config = dict(
    image_size=24,
    horizontal_flip=False,
    translate=0.12,
    arch='nf_resnet',
    depths=[3, 6, 6],
    residual_scale=0.1,
    residual_init='none',
    epochs=16.7,
    final_lr_fraction=0,
)
Rows from block 7 of a small multi-label image tagger, named by matrix and row number. Rows with one number belong to one channel. Each number is 128 + 24 x the weight over its row's rms, rounded and kept within 0 to 255. All counts start at 0. After the name is the row's rms in percent of the matrix's.
After each channel's rows are labels from the 100 images, of 14848, where the channel reaches its highest value: "top examples" is what is common among them; "place" is the part of the image that holds the peak. Only what is clearly more common there than usual is listed. The data: gratings and oriented noise at many angles and scales. In brackets: how many of the 100.
# convs0: first 3x3 conv (model.blocks.7.convs.0.weight, 144x144x3x3, standardized in use, each kernel summed), inputs 0-143
# convs1: second 3x3 conv (model.blocks.7.convs.1.weight, 144x144x3x3, standardized in use, transposed, each kernel summed), outputs 0-143

convs0.4 089 [141 158 144 138 136 117 101 114 133 199 172 129 117 136 126 153 159 148 118 123 136 100 125 132 130 124   9 124 110 118 129 135 115 126 120 107 125 154 117  71 137 118 124 133 147 146 125 148 131 107 139 157 120 133 142 116 109 107 161 108 100 107 110 146 154 112 179 132 136 143 142 118 116 155 123 130 147  89 136 147 142 131 118 120 114  97 166 158 149 149 113 148 135 114  81 126 123 111 155 173 117 127 135 106 123 116 121  76 137 116 113 152  93 142 122 133 202 141 128 162 154 121 178 114 147 131 118 125 137 127 123 151 172 144 154 139 165 125 173 127 127 106 164 137]
convs1.4 106 [135 135 154 143 121 177 157 181 143 123 118 126 127 174 106 116 102  98 160 150 111 169 144 175 115 119 108 124 142 170 156 102 122 113 124 109 102 120 140  97 118 115  99 132  84 127 156 117 129 151 129 115 143 119 156 121 173 133 103 109  88 119 147 161 122 126 136 129 141 110 105 107  84 136 124 138 132 111 118 119 141 112 156 150 143 149  79 101 112 148  96 138 166  93 129 131 111  99 159 101 155 139 118 144 129 136 112 100 164 142 116 144 107 102 179 104  98 151 106  81  96 151 115  96 126 149 156 104 127 179 136 123 135  95 159 112  83 123 114 139 171 155  83 151]
top examples: stripes at 75 degrees (98); fine (83); square grating (40)
place: middle right (39)

convs0.12 129 [141 138 100 136 156 122 140 129 110 186 117 129 131 115 115 141 149 140 174  39 132 146 134 146 100 123 142 114 134 171  84 116 104  93 140  97 103 105 109 124 154 160 114 156 108  95 154 127 156 180 121 123 146 120 122 167 146 100 127 116 115 150 119 119 148 154 112 124 121 154 122 116 108 132 138 125 132 101 135  98 128 116 124 113 161  92 113 128 144 131 133 127 144 160 112  17 109 121 121 156 114 135 150 149 128 131 118 138 155 115 107 133 128 132 118 151 155 177 125 167 109 120  64 157 133 142 114 112 111 152 150 154 113 139 123  88 170 110 126 124 122 124 120 129]
convs1.12 088 [119 132 157 131 141  84 130  89 139 114 139 109 116 106  99 132 159 106 112 103 170 117 125  94 136 122 123 150 144 103 156 108 122  97 110 126 139 111 165  96  99  97  77 116 106 114 135 132 155 132 128 145 115 145 152 160 134 149 177 124 121 157 148 131 127 108 133 106 172 150 178 145 140 105  76 133 124  85  98 165 119 159  65 115 126 137 121 121 118 136 128  96 121 166 138  72 129  95 151 121 150 152 112 128  82 164 149 102 130 133 102 161 135 119 128 127  82 101 147 108 108  89  94 128  84 147 133 108 143  71 126  83 122 117 140 138 112 136 139 119 101 127 120 134]
top examples: stripes at 120 degrees (62); dashes (60); stripes at 135 degrees (31)
place: bottom right (38)

convs0.132 085 [180 150 122  83 165 169 151 107 124 127 134 152 135 137  98 117 178  48 137 154 134 111 118 130 152 126  68 153 101 142 138 154 152 141 124 136 122 142 162 141 161 147 100 107 118 145 128 109 121 155 135  95 163 106 162 139  83 117 127 143 129 135 158 136 130 133 183 145 162 145 139  77 125 121  98 120 134  96 147  86 112 142 147 121 179  98 140 101 150 125 121 115 168 103  97 123 119 125 111 128 111 170 124 133 110 140 135 127 155 135 116 110  93 157  98 120 134 135 108 116  78 128 131  89 115 137  96 103 106 139 139 134 127  98 169 148 112 160 148 142 145 111 114 129]
convs1.132 083 [ 94 126 126 169 126 142 110 146 132 124 140 116 121 110 114 150  86 124 143 188 110 155 143 172 147 136 101 107 144 160 116 113 141 103 131 141 144 163 127  88 132 132 111 101 142 117 119 129 142 130 164 102 155 163 150 159 133 128 117 148 123 101 119 166 149 117 150 127 124 145 112  95 128 157 155 181 141 153 114 123 162 134 120 147 162 158 157  89 146 121 161 130 106 131  96 144 137 187 185  93 176 120 120 143 166 125 107  93 126 150 153 141 156 120 145  99 122 197 157 118 101 105 127  94 111 166 117 125 127 120 140  94 118 154 117 133 114 139 159 128 136 168 123 174]
top examples: stripes at 75 degrees (96)
place: middle right (30)

convs0.77 102 [143 143 160 179 110 136 122 109 100 122  96 147 121 103 135 157 122 202 151 155 142 128 106 117 103  48 152 109 100 124 136 119  87 128 142 131 126 166 166 103 145 160 127 142 142 155 112 127 172 134 125 128 161 140 127 138 151 107 155 181 132 119 123 112 131 102 135 107 134  68  91 111 123 162 150 145 160 127 150 101 127 129  94 128 140 157 119 128 144 130  78 110  96 132  91 122 111 123 142 134 127 109 134 140 132 162 148 118 189 131 119 137  98 158 104 125 158 130 116 128 148 111 127 137 116 121 150 112  99 151 142 146  94 134 128 141 128  95 108  80  66 141 126 118]
convs1.77 118 [114 143 130 134 140 118 181 125 188 115 145 137 126 162 146 144 146 117 154 125 150 168 130 119 136  99 129 141 155 173 134 156  93 143 147 158 113 160 203 148 153 117 118 147 132 164 153 172 152 127 145 161 120 136 141 141 134 131 139 126 145 145 144 143 151 152 108 139 130 173 141 135 133 105 125 145 181 152 135 141 150 116 152 170 155 162 153 116 166 153 151 117 136 153 126 168 112 176  92 122 150 152 117 148 170 142 134 147 117 105 152 123 183 131 132 122 151 148 130 164 137 154 169 151 122 146 125 143 175 131 179 115 172 147 165 123 111 136 133 108 116 112 127 118]
top examples: coloured (100); windowed patch (87)
place: bottom centre (69)

convs0.56 086 [146 126 149 116 130 103 148 158  96 139 152 107 118 103 132 157 126  96 168 141  87 124 151  98 178 121  86 123 136 181 136 176  78 139  95 156  72 114 129 136 168 130  85 130 124 144 136 117 151 143 142 100 126 102 113 127 155 147 117 137 174 129 118 116 145  89 144 171 146 119 138 122 108 134 116 122 110 116 118 149  94  90 162 130 101 140 134 119 136  96 161 145 133 151 139 120 116 105 201  99 111 135 213 144 117 122 135 133 120 126 176 159 106 168 114 124 104 150 116 148 119 128 135 128 123 120 147 109 147  95 136 138 124  95 134 128 120 145 133 147 142 125 171 116]
convs1.56 089 [ 92 120 151  91 153 129 130 121 134 104 115 124 122 126 168 130 112 152 123 130 126 110 140 116 104 151 124  79  95 127  78  79 165 154 126 106 124 118 186 107 131 115 101 138 128  97 117 145 109  97 129 127  89 170 113 161 101 139 122 140 132  84 106 114 134 146 151  99 102 130 193 147 112 140 134  97 146 113 151 171 125 130 116 147 129 147 124 160 109 135 131 163 115 155 122 150 156 140 127 108  98 117 108  84 106 152 116 124 155 143 140 107  97 112 156 178 152 138  95 188 129 109 111  98 142 154  83 157 119 153 124  98 124 136 154 144 164 147 174  93 135 145 137 122]
top examples: coarse (70); stripes at 30 degrees (49); stripes at 15 degrees (44)
place: centre (39)

convs0.85 080 [148 155 146 135 153 118 182 157 122 125 146  88 104 110 160 144 125 127  98 106 126 112 170 105 103 166 170 114 152 135 126 117 139 106 123 133 119 108 126 133 121 142 144 147  95 127 104 133 140 182  98 115  87 114 140 181  75 105 117 115 132 120 131 159 135 145  83 125 103 142 130 103 125 176 145 144 126  99 139 141 173 174 127 151 143 100 159 124 104 130 117  96 150  83 115 122 112 114 113 148  47  94 128 191 146 139 141 119 149 122 139  94 124 153 141 125 144 129 114 151 109 114 137 166 118 158 130 118  86 133  86 146 138 137 146 143 147  96 137 140 101 114 114 113]
convs1.85 100 [111 121 140 135 177 162 126 147 105 130 144 124 152 153 115 129 146 114 120  85 100 174 110 179 122 132 163 130 135 121 109 165 137 135 160 143 127 149 101 114 100 105 115 123 150 161 124 139 103  98 109 110 132 153 166 135 173 119 151 121  96 131 115 132  86 108 147 181 102 125 160 144 133 100  94 127 143 157 115 127 159  90 122 130 179 144 116 149 123 155 110 148 152 140 121 150 141 108 143 126 190 141 145 147 113 123  94 151 139 143 101 167 108 154 140 108 126 151 136  98 129 119 136 110 171  88 112 139 142  99 150 124 106 104 154 173 137  77 113  91 128 174  79 114]
top examples: stripes at 105 degrees (98); fine (49); square grating (39)
place: centre (28)

convs0.79 101 [123 151 128 129 101 111 179 148 138 169 153  91 110 162 130 143  78 141 152  97 109 116 111 132 154 110 124 130 113 152 103 110 147 142 137 111  77  89 138 101 157 115 119 111 141 122 165 141 149 112 142 125 122 147 162 144 143 147 138 109 103 125 139 110 116 135 143 138 172 167  72 154 109 108 106 113 104 182 138 134 119 158 133 164 172 138 145 128 113 122 133 124 141 120  96 100 107 157 135 125 122 169 150 133 106 145  86 149 105 110 138 139 139 106 135 125 146 151 140 140 126  90 134 102 128  56 124 131  87 151 129 114 106  99 184  88 177 141 121 179 135 119 109 151]
convs1.79 079 [144 134 179 121 119 122 143 114 132 144 110 130 142 147 122 122 110  69 124 113 144 119  96 121 135  84 142 161 124 108 104 152 157 117 102 134  98 173 131 135 112 126 141 111 138 168 107 110 141 121 115  86 100 115 150 114 147 133 138 127 163 101 151 105 136 101 125 147 108 150 155 108  68 112  83 118 125 129 137 119 131  89 146 145 229 109 127 136 120 117 125 116 171 124  87 166 104 141 127  67 119 123 122  90 143 115 138 138 110 106 163 129 178 145 148 120 131 138 132 109 130 126 137 108 128  77 148  92 135 120  73 126 115 119 104 146  95 100 133  91 107 139 128 115]
top examples: stripes at 105 degrees (88); dashes (40)
place: middle right (38)

convs0.126 101 [143 156 126 142 127 155 132  69 142 136 139 129 127 154 156 159 116  90 123 136 134 116 109  79 140 132 230  95  80 194 125 128 119 153 124 120 125  90 131 169 134 107  95 112 117 144 136 114 135 149 152 122 147 117 137 110 135  87 127 120 126 119 120 129 164  81 136 109 137 130 158 112 104 138 116 156 137  91 115 121 110 183 128 141 125 149 165 105 109  72 131 125 111 134 125 143 101 126 137 138 117 116 109 130 113 134 129 108  97 158 154 123  98 178 144 108 129 129 113 169 157 114 110  86 134 164  65 142 128 101 122 118 134 130 138 126 114 108 160 153 147 129 120 122]
convs1.126 123 [121 100 121 126 138 134 127 162 164  89 177 109 133 114 107 137 107 131 147 169 151 130 123 124 137 156 145 109 162 149 106 158 187 102 114 170 166  98  95 110 141 133 124  90 132 140 166 129 126 175  94 112 153 179 127 122 130 173 125 121 119 170 116 122 106 124 116 142 148 104 103 136 154 120 105 120 139 122 124 134  98 115 150 114 110 125 157 100 108 128 128 159 133 141 118 119 131 121 139 139 158 122 173 108 138  81  77 133 134 157 124 114 125 125 116 190 169 139 147 130 113 100 193  62 142 164 156 145 135 133 112 131 135 170 100 120 145 148 108 113 147 121 108 141]
top examples: very fine (44); square grating (38)
place: bottom right (29); middle right (28)

convs0.133 085 [163 202 116 106 164 124 117 125 140 103 143 159 111 133 130 113 105 136 155 122  70  78 128 178  74 141 134 133 132 110 102 129 107 114 119 147  82 117 140 118 151 143 139 126 151 194  94 120 125 122 143  97 135 128 119 141 165 107 109 183 146 122 163 147 119 146 100 144 124 155 126 124 134 121 169 151  96 132 120 166 161 125 126 141  98 160 131 114 132 172 124 116 158 142 126 140 105 149 128 125 146 105 133 121 131 126 108 160  98 105 120 172 114 122 170 158 132 120 120 139 136 103 134 140 140 130 145 186 172 133 151 167 114  73 131 131  91 143 128 153 151 113 144 126]
convs1.133 110 [133 127 124 142  93 122 157  98 129 135  56 135  96 108 151 135 187 110 139 163 127 109 140 105 136 133 139 105  85 132 137 134 132 148 131 185  93 172 119  87 135 103 121 148  86  98 162 148 140 121 151 124 150 101 135 147 150 163 125 133 143 112 141 123 151 168 116 141 163 120 119 152 149 130  96 153 103 128 147 103 111 105 115 137 142 135 138 125 182  77 134 125 135 104 118 123 109 115 121 110 104 150 140 134 130 138 140 109 105 121 140 148 147  96 118 105 102 148 162 127 169 124  96 120 113  71 109 128 195 173 120 117  97 140 115 145 153 156  96 127 121 100 147  78]
top examples: stripes at 0 degrees (51); stripes at 15 degrees (47); sine grating (43)
place: bottom centre (31)

convs0.113 105 [123  92 136 136 177 142 132 114 144  87 143  84  91 168 142 111 105 152 113 104 137  98 145 149 102  91 115 142 118 157 108 166 103 120  98 141  99 177  97 126 136 176 149 154 132  91 127  93 108 143 127 105 126 110 111 129 196 137 144 145 165 152 146 102 118 151 115 138 160 160 157  88 114 137 185 124  98 147 100 140 125 117 134 135 147 187 151 150 125 117 123  94 159 136  78 136 146 131 113 112 159 128 101 163 113 158  98 118 133 125 105 104 144 132 172 128 145 165 160 137 131 132 141 129  94 135 119 153 111 111 133 157  90 104 118 140 146 132 134 124 105 116 142 117]
convs1.113 094 [ 80 146  93 144 115 103  84 102 143 121 125 142  93 101 130 106 104 117 135 106 163 138 151 148 141 150 110 125 126 145 130 105  97 133 125 110  73 156  97 159 163 125 132 147 153 124 104 112 165 120  99  96 124 125 122 120 115 131  98 139 110 133  67 134 100 114  96  88 130 137 127 137  89 102 149 116 138 146 165  92 130 133 140  70  87 141 106 109 119 127  89  91 162 110 145 159 135 120 136 138 134 122 140 154 132  71 176  93 141 148 100 117 118 154 113 140 106 140 133 137 108 181 112 106  84 132  94 118 133 122 136 164 123 111  95  98 127  83 122 120  86 123 118 104]
top examples: coloured (98); very coarse (93); sine grating (47)
place: centre (32); middle right (27)

convs0.22 085 [142  92 131 180 165 153 114 131 124 158 108 154 139 116 119 119 135 140 130 138 121  92 159 157 110  97 134 109 151 123 181  99 108 114 112 121 115  99 121 122 123  84 120 127 108 144 235 131 106 140 124 131 132 110 102 132 111 153 122 157 104 148 136 158 122  97 143 113 132 106 119 101 165 136  99 142 108 116 130 126 108 130 138  96 173 108 176 116 132 122 141 158 149 130  84 137 142  90 144 163 114 153 171 146 135 148 116 141 176 145 110 133 111  96 158 122 122  93 191 107 137 134 145 124 159 136 153 121  90 113 140 156 122 124 139  99 154 118 131 149  89 155 106 129]
convs1.22 106 [116 147 130  84 113 126 126 159 141 122 119 152 156 115 147 179 106 140 170 154 167  80 135 126 167 136 128 133 128 109 108 131 162 131 116 143 125 138 126 145 142 179 122 113 171 153  66  74 154 101 155 112 141 161 141 179  95 100 125 145 102 102 127 117 122 170 123 126 133 136 115 126  81  99 157 109 123 134 114 114 102 176 132 142  95 128 105 135 135 134  96 139 116 119 162 116  97 121 126 139 135 125 156 158 154 105 132  89 164 122 129 168 117 121 131  86 111 105  75 158 115 138 139 128 173 125 155 136 140  93 104 112 128 113  95 112 105 112 116 152 136 115 144  78]
top examples: sine grating (39); square grating (37)
place: bottom right (36); bottom centre (31)

convs0.52 107 [153 148 157 108 141 171 104 123 118 135 128 152 118 145 158 122 124 122 134 135 105 107 143 138 137 101 113 150 188 139 151 168 180 115 108 157 167 133 108  95 105 184 128 113 100 143 150 128 109 149 128 108 136  89 120 157 189 145 148 149 105 154 145  76 152 130 129 119 113 107 119 131 110 151 110 125 153 151 105 128  94 115 128 122 131 148 162 128 135 138 115  84 128  93 107 148 141 165 140  88  76 136  90 139 134 118 117 101 106 146  80 136  98 143 116 122 151  88  99 101 148 136 107 104 117 114 127 128 162 137  99 136 127 151 119 182  92  92 178 120 129 159 131 133]
convs1.52 088 [111 135 128 165 135 139 145 140 130  79 120 173 135 116 114 134 128 125 131 136 108 120 117 129  98 161 117 129  99 120 141 126 133 126 129 158 190 149  93 123 121 134 135 141 115  94 135 131 195 112 133 139 138 142 151 145 121 121 153 143 118 120 182 133 138 113 155  65 109 107 139 129 125 146 124 102 170  80 142 102 121 150  89 160  84 125 161 106 169 106 176  91  94  45 122  95 129 133 120 134 171  95 147 123  87 190  99 120 130 135 115 118  88 130 107 120 112 145 141 129 140 117 140 114 113 106 135 147 122 120 141 115 146 120  89 150 115 109 131 141 130 104 154 102]
top examples: coloured (87); stripes at 15 degrees (29)
place: bottom right (44); middle right (27)

convs0.26 078 [149 137 136 135 140 119 123 157 181 167 173 133 109 147 120 167  95 114 162  95 122 134 135  98 186  97  86 119 131 108 147 126 137 138 141  91  92 106 143  72 113 147 119 138 125 126 170 125 184 126 122 104 130 119 129 112 119 155 175  77 141 140 135  84 154 137 142 138 161 101 152 117 127 130 169 106 112 108  98 137 102 107  95  98 133 115 152 147 165 168 105 142 145  88 102 144 111 135 119 108 117 144 128 168 111 158 128  96 114 109 116 133  77 120  88 148  73 111 113 139 122 132 103  93 142 146 130 121 125 123 126 151 155 143 120 142 156 121 152 125 147 137 125 164]
convs1.26 098 [157 145 122 110 125 155 144 126 118 131  93 126 128 142 118 141 112  85 120 185 114 127  97 183 127 108  91 140 129 127 138 138 142  93 126 107 124 148 107  59 162 116 106 134 119 136 109 154 112 103 143  92 133 113 185 134 135 111 108 133 119 129 162 152 127 121 138 152 135 143 132 110 124 126  86 156 133 155 146 109 131 130 132 162 136 173 140 119 136 138 126 135 129 113 120 117 127 136 145  94 167 145 100 108 128 111 121  39 133 144 122 103 127 157 155 119 116 191 107  86  97 132 125  97 144 145 147 101 136 129 158  82 128  83 134 142  81 133 147 113 151 159  70 146]
top examples: stripes at 75 degrees (100); fine (58); square grating (45)
place: centre (31)

convs0.137 069 [122 118 113 135 118 122 105 155 126 153  75 105 138 101 129 147  98 136 131 106  86 135 117 112 126 126 146 154 119 129 111 141 132 132  53 135 122 120 137 125 203 118 129 125  74 111 160 197 145  98 149 101 128 145 127 153 144  93 147 118 150 115 147 125 105  87 115 122 149 132 142 139 137 153 158 107 124 133 145 117 155 155 145 131  98 144 156 159 148  99 117 141 124 125 107 147 106 123 106  97 110 110 176  90 135 136 129 133 117 121 110 113 120  94 105 156 148 161  88 140 142 114 208 166 120 130 156 147 116 166 172 123 139 121 165  96 114 115 102 139 160 126 149 126]
convs1.137 098 [146 132  98 140 138  85 124  94 115 115 100 160 127 154 133 152 142  96 129 125 146 110 133 125 125 153 125 124 150 138 139 202 135 111  70 119 114 147 134 132 151 110 131 129 137 157 139 119 123 179 170 154 129 141 116 124 143  89 137 105 119 114 189  99 125 146 153 137 121 144 134  65 104 149 133 131  95 151 112 128 128 109 140 135 124 130  81 124 164 111 107 105 106 113  95 128 144 131  78 150 115  93 113  97 106 131  53 143 143 105  99 139 156  99 146 143 127 144 187 144 159 159 100 148 100 133 132 107 111 134 135  97 152 109 155 122 128 165 113 129 131 128 179 118]
top examples: coloured (100); very coarse (79); sine grating (40)
place: bottom right (32)

convs0.49 074 [141 102 134  92 114 122 153  97 113 144 151 125 103 161 146 143 125 136 159 116 131  84  90  89 133 190 120 149 132 112 121 122 149 124 145 110  99 122 138 149 159 101  80 129 159 101 151 144 142 120 189 130 115 156 146 134 107 110 117 144 133 123  64 148 116 122 169 105 120 139 141 113 114 136 139 119 111 142  86 131 134 124 151 122 102 144 130 120 120  82 180 134 125 169 129 108 157 130 105 148 145 137  79 127 125 130 103 137 140 124 167 109 151 115 173 138 109 150 168 127 128 132 114 161 136 121  94 224 140 164 121 117 161 140 154 109 102 130 133 107 130 139  98 131]
convs1.49 128 [132 136 134 129 151 144 116 158 136 132 142  96 145  79 141  98 109 110  56 147 123 141 107 105 106  72 125 133 133 160 122 133  99 104 110 100 122 135 127 155 173 126  71 107 103 123 114 105 108 127 119 127 112 144  86 133 128 136 138 111 135 132 129 124 123 114 103  91 139 177  94  92 140  76 107 115  99 103 138 114 130 136 120 122 175  86 112 182 120 147 127 116 141 172 159 129 123 159 110 106 136 171 142 132 103  86 134 108  87 120 130 143 166 114 114 113  82 131 179 106 137 116 148 148 146 127 124 138 151 123 158 126 135 119 178 126 112 169 157 134 151 106  99 147]
top examples: coloured (95); dashes (83); coarse (50); scale: very coarse (42)
place: bottom right (27)

convs0.44 125 [135 116 112 130 165 106 170 141 160 182 111 117 133 159 114 127 138 165 155  23 130 160  90 143 140 127 147 129 125 136  93 136 113 115 167 148 102 106 113 111 123 122 122 144 142 119 149 162 161 153 126 108 155 153 154 151 137 104 124 120  85 132 116 120  99 142 133 118 129 114  94 134 126 149 121 120 113 118 124 108 111 118 136 149 152  95 143 111 126 130 130 128 154 146 110  72 114 107 105 157 143 138 128 129 128 128 133 119 131 129  94 114 144 151 122 165 135 161 129 169 119 129 142 123 135  17 141 109 123 130 126 141 143 105 141  95 196 124 152 149 124 117 108 120]
convs1.44 092 [102 127 150 116 129 151 101  80 104  95 111 109  91 119 112 127 121 108 107  50 127 101 136  94 138 166 123 162 130 124  73 124 114  83 120 169 125 133 130 123 152 159 145 138 115 108 128 134 138 135 112 135 100 131 117 109 139 151 147 116 143 136 136 146 122  98 171 163 121 149 146 114 130 118 130  92 159 120 111 121 132 141 126  58 136  87 157 140 148 131 146 138 140 143 113 149 120 136 139 130 113 117 152 172 111 141  93 134 148 102 153 183 166 151 123 112 116  94 117  94 117 106  92 166  97 122 130  94  84 122 125 170 147 129  88 174 117 135 159 127 155 171 116 122]
top examples: stripes at 105 degrees (55); stripes at 120 degrees (45); dashes (44)
place: bottom right (40)

convs0.24 129 [ 88  95 151  97 144 147 112 137  84 138 112 115 136 164 125 143 104 127 132 133 183 143 158 161 201 132 154 139 138 141 126 116 137 125 124 149 176 122 164 119 110  80  94 154 100 127 135 154 132 135 115 124 101  87 145 131 106 115 143 112 165  63 109 121 152 204 170 148 141 124 114 138 136 146  90  86 125 135 115  94 114  98 159 121 124 126 161 115 142 111 132 145 132 104 147 139 101 113 156 116 121 111 127 140 106 126 141 166 169 103 121  96 138 111 139 167 135 129 122 117 151 158 153 150 108 143 123  86 129 111 146 120 128 145 123 127 105  82 108 104 112 165 122 144]
convs1.24 101 [129 244 140 168 113 105 151 144 118 154  83 165 111  78  94 125 166 187 109 116 146 133 118 132 145 142 104 131 152 121 124 154 145 143 125 132 152 130  81 138 136 163 128  69 126 102 121 136 122 139 118 132 129 102 120 141  90 127 123 158 167 122 147 143 149 162 139 159 160 125 119 137 156 138 160 151 106 111 111  93 154  90 134 128 129 137 108 134 105 136 122 150 149 188 110 132 120 122 151 114 141 153 144 140 178 118 132 138 147 121 155  95 109 166 102 130  92 107 127 120 122 131 130 130 139 139 149 142 120 137 144 129 109 148 106 127 148 110 146 183 143 113 131 118]
top examples: stripes at 0 degrees (88); dashes (52)
place: bottom centre (30); bottom right (29)

convs0.29 118 [123 115 128 142 113 132 152 110 119 148 156 128 115 115 132 110 136 136 126 159 108 110 163 101 126 112 106 103 164 144  93 132 138 115 123  74 157 152 116 128 164  92 105 115 165 137 127 124 119 189 117 134 116 134 149 148 159 117 124 105 163 124 162 123  90 195 129 150 137 111 119 129 140 141  98 123 103 127 119  87 140  96 132 143 128 176 139 176 106  90 126 148 142  91 168  36  94 132  78 127  91 125 155 125 136 136 113 171 124 146 147 171 105 145 122 130 122 127 115 155 148 134 117 112 119 163 138 112 139 123 133 121 121 187 165 130 112 128 120 141 114 126 116  93]
convs1.29 106 [122 136  87 140 100 129 138  85 132 168 102 117 142  86 111 107 147 134 105 137 130 120 138 100 146 133 126 136 138 139 149 151 157 130 130 159 114  98  96 122 168 123 112 109 116 119 120 143 142 117 136 157 137 120 121 159 138 132 140 163 128 135 157 154 198 153 134 113  95 125 126 127 103 112 146 103 124 115 118 151 113 156 164 129 154  97 169 139 125 135 117 146 164  96  87  63 102  75 116 163 141 148 143 165 123  89 117 113 129 132 166 151  98 148 176 136 152 122 139 140  83  97  96 129 142 105 120 117 112 178 109 133 145 103 193 113 167  98 119 125 125 142  94  96]
top examples: stripes at 120 degrees (61); dashes (58)
place: bottom centre (30)

convs0.43 110 [134 129 164 109 156 135 151 142 120  94 138  99 112 117 155 151 117 121 111 155 157 140  77 139  73  86 142 109 155 126 135 112 157 119 145 128 164 113  98 132 120 151  98 118 131 195 154 160 111 169 114 134 122 117 198 164 132 101 151 139 114  84 138 138 120 111  98 133  89  57 119 130 141 104 137 126 154 121 114 101 115 146 151 122 124 113 140 150 129 141 155 125 135 108 112 139 152 105 128 133  72 127  98 119 146 116 113 175 155 124  93  96 116 117 160 139 143 107 154 118 128 134 117 120 160 132 111 139 154  96 119 153 154 127  96 185 121 147 174 144 108 122 153 128]
convs1.43 096 [114 114 110 120 141 129 155 119 122 133 144  87 104 125 131 131  66 117 122 128 122 110  62 103 102 170 135 143 118 149  95 126 117 159 116  96 105 111 117 115 124 124  97 136 111 174 113 111 155 110 119 162 146  72 102 121 110  98  91  96 107  90 126 123 112 120 134  94 118 163 162 125  54 124  92 120 146 141 142 192 131  96  88 141 126 164 113 143 129 144 141 124 130 164 116 115  94 140 127 137 119 142 177 122 107 140 101 133  96  94 144  85 151 128 113 129 128 148 122 101 148 113  89 144  76 140 144 152 125 139 130  92 136 104 129 144 134 144 144 130 175 108 123 119]
top examples: coloured (94); noisy (61); filtered noise (50); medium (44)
place: bottom centre (34)

convs0.17 100 [150  64 135 125 172 114 124 146 127  90 167 124 140 134 112 147  84 150 114 107 118 141 119 194 135 134 152 115 140 110 152 123  98 115 100 134 138 101 167 164 160 149 109 126 114 142 114 118 136 131 107 106 143 147 145 163 108  90 146 109 115 132 155 119 102 129 165 120 110 130 144 118 104 177 116 121 102 117 162 126 106 135 141 138 118 130 124 172 104  96 138 117 153  87 144 136 137 105 161 144 123 132 148 135 112 137 150 168 111  78 126 107 123 152 136 152  93 161  97 145 146 132 158 134 122 159 123 107 103  82 140 123 174 126 131 169  68 119 203 131 125 127 133 159]
convs1.17 098 [120 124 134  89 115 134 117  84 108 100 157 165 125  97 166 144 153 160 136 109  76  60 117 143 126 149 139 129 120 143 155 123 170 151 131 141 119 143 127 113 141 106 112 144 112 110 113 144 138 108 120 132 150 108 134 121 150 109 115 141 102 160 113 157 136 117 136 133  57 118 120  93 116 132 133 130 156  79 118 133 145 125 152 167  85 114 136 119 112 150 127 134 165 141 116 105  90 133 146 112 174 125 149 101 131 100  94 120 118 126 115 132 136  85 114 135 123 102 136 121 164 105 158 144 121  98 103 163 154 152 161 119 114  87 105  63 119  95 160 121 109 154 144 189]
top examples: coloured (88); stripes at 135 degrees (73); scale: coarse (43); dashes (40)
place: bottom right (42); bottom centre (32)

convs0.18 109 [135 139 187 148 162 175  88 138 157 145 142 136 129 155 144 156  82 107 124 139 121  88 130 127 174 143 123 176 117 112 149 137 124  96 131 147 167 138 148 137  86 121 158 163 128 121 123 113 123 120 112 117 113 130 127 107 129 109 166  95 163 158 138  94 128 109 152  95 145 131 129 101  98 140 130 157 172 125 116 191 141 152  86 109  89  90 149 131 109 126 118  92 101 111 151  83 138 152 173  81  99 113 152 135 114 124 116 101 145 157 119 104 123 107 111 147 114 141 154 113 111 133 161 170 117 100 121 127 116 116 133 122 171 142 117 156 129 133 137 167 152  99 155 127]
convs1.18 116 [ 99 165 118  91 133 175  82 123 122 115 158 145 112 152  86 130 166 115 110  81 167  79 126 110 115 111 128 144 107 126 111 120 141 104 134 143 148 140 168  91 101 144 135 107 139 139 116 135 141 110 115  95 145 131 137 107 163  98 120 100 147 111 117 111 142  86 128 111 119 106 149 120 154 145  79 164 133 141 137  97 125 141 141  44  91 118 140  87 163 112 110 139 114 119 155  70 130 119 133 105 110 102 113 141 107 140 154 133 166 105 132 121 149 123 101 138 128 153 132 122  88 121 138 149 120 144 103 168 141 131 145 105 127 105 156 152 140 162 165 177 112  99 146 111]
top examples: stripes at 120 degrees (99); medium (64)
place: middle right (30)